python train.py --task="super_resolution" --scale=2 --lr=0.0052
Rows from block 5 of a small image super-resolution model, named by matrix and row number. Each number is 500 + 50 x the weight over its row's rms, rounded and kept within 0 to 999. All counts start at 0. Numbers have three digits each.
Before each channel's rows are labels from the 100 images, of 14848, where the channel reaches its highest value: "colour at peak" is the nearest of a few named colours to the mean colour under the peak; "top examples" is what is common among them. Only what is clearly more common there than usual is listed. The data: histories of elementary cellular automata, time running down.
# conv: 3x3 conv (model.enc.1.2.conv.weight, 128x128x3x3, each kernel summed), inputs 64-127

colour at peak: black
top examples: large cells
conv.82:401597498510544491632504463454452491544525451475581502446522456449557494531546518515415472549523515496462515580525552440533471466516531543551559510475533507603434567502576498461459551524455462

colour at peak: black
top examples: 010 turns on
conv.1:581461507554507552507489513554525540503460474561415503532517578419503536456416412565486469540501480458518454523401441510509517551518497483465572492473556417539448490485462473491445555529585515

colour at peak: black
top examples: 111 turns on
conv.72:471471581479547503548544506678509423388498531471495530445546437516501528407440496420570497513549463573501503562526470478519525410499499554505505539485563469518541447362519537465466519542527469

colour at peak: white
top examples: 111 turns on
conv.119:462498455564447486545516508479524594493496438508521476536455514476468530556454450494556489506503484381486554528543481506499485478493439470560422535465441475444526478424508516467571452478540501

colour at peak: white
top examples: 111 turns on; 110 turns on; 011 turns on
conv.26:497526476516533404555524497503491496410552560533531501525531406496617459449576463472576424459558561470433426498507458442514614533480469585525528484445375471507379451450438493608555569569471494

colour at peak: black
top examples: 111 turns on; 110 turns on; 011 turns on; large cells
conv.57:480554509458523438479548498424495460433572490526586482442443396518515469474540467528429479550507509521516504506559512445529410439496454527506489504562587497552446470468486553506512477583474570

colour at peak: white
top examples: large cells
conv.98:514434498429494444490502525449535432603512482489578483456477446434593539527511514502474518519595483550439529531462557457538435448537558527562550429500532520614506478487562493477484505500482568

colour at peak: black
top examples: large cells
conv.33:558458569494564473485506436554525480502498427554472588525597411566518482505449542490496559421595436547509556425443603535465474491470489427486565452484589546542628528525483480505490522538557588

colour at peak: white
top examples: 110 turns on; large cells
conv.5:459506489565450496524438431518447470454534394505577551554553471540477435505521516537522492566494525479525525502592425537565483526525464634520550372510540519451489441514479544524532596511448476

colour at peak: white
top examples: 111 turns on
conv.52:419501479396496516507483456469591505459535563480534463485511481570525481483572556506491520522485451536457494492509544478421374499565526546584491377446485630646440482514484437476447532509534480

colour at peak: white
top examples: large cells
conv.7:539538453521511454450608398433491499447547603550577490543572459543584497525503601498523475511471524462585558501549515534545529525492474519509450461532473502509475435502420457498680523516516507

colour at peak: white
top examples: 111 turns on; 110 turns on; 011 turns on; large cells
conv.34:550457501448595422522455517459603457536560616492480531510492421534605479481473553513466528519577407467461492468412530437442429469502494538597496455470466465488469350442530533559452516464498485

colour at peak: black
top examples: 011 turns on
conv.0:487496503470586411425510444512530507499438478524512469478501555504537500430473483525559507487508407480530485495593616538597460393561476463496442478550452402474515593511435500497550509563564495

colour at peak: black
top examples: 011 turns on; 110 turns on; 111 turns on
conv.112:610483478466471478431380588420531530539510574503484510561473530526565492474502538582474488437623583561459459527488493481550568468499527388558487501485465446459494436552551456452519521414458440

colour at peak: white
top examples: large cells
conv.19:603470527554551522486469517561509563431499550548552440606510530563497527457595492530531471545461473435563557555517486577547506533555470516401516543488519549564568415528467537452475594484426598

colour at peak: black
top examples: 111 turns on
conv.70:451595545522520479520518542472542490541563434538480500522621460470580481491483520506499492592534445545559495473451540480576501510516541441497526473497543481656559562498452518543453495485475559

colour at peak: black
top examples: 111 turns on
conv.108:466432446475416498457487471472526444581459575471515603502493478548581462504538540465530502444525379567488525449450511543477510533507538564408545508540583522472503454467560490466559495571475570

colour at peak: black
top examples: large cells
conv.75:470555482501534522493498466510550544443536610576535530511530414516572455483514536446356449572518508449533468537489492601544550492525477484524525379477468594544495631484511444546522425469527507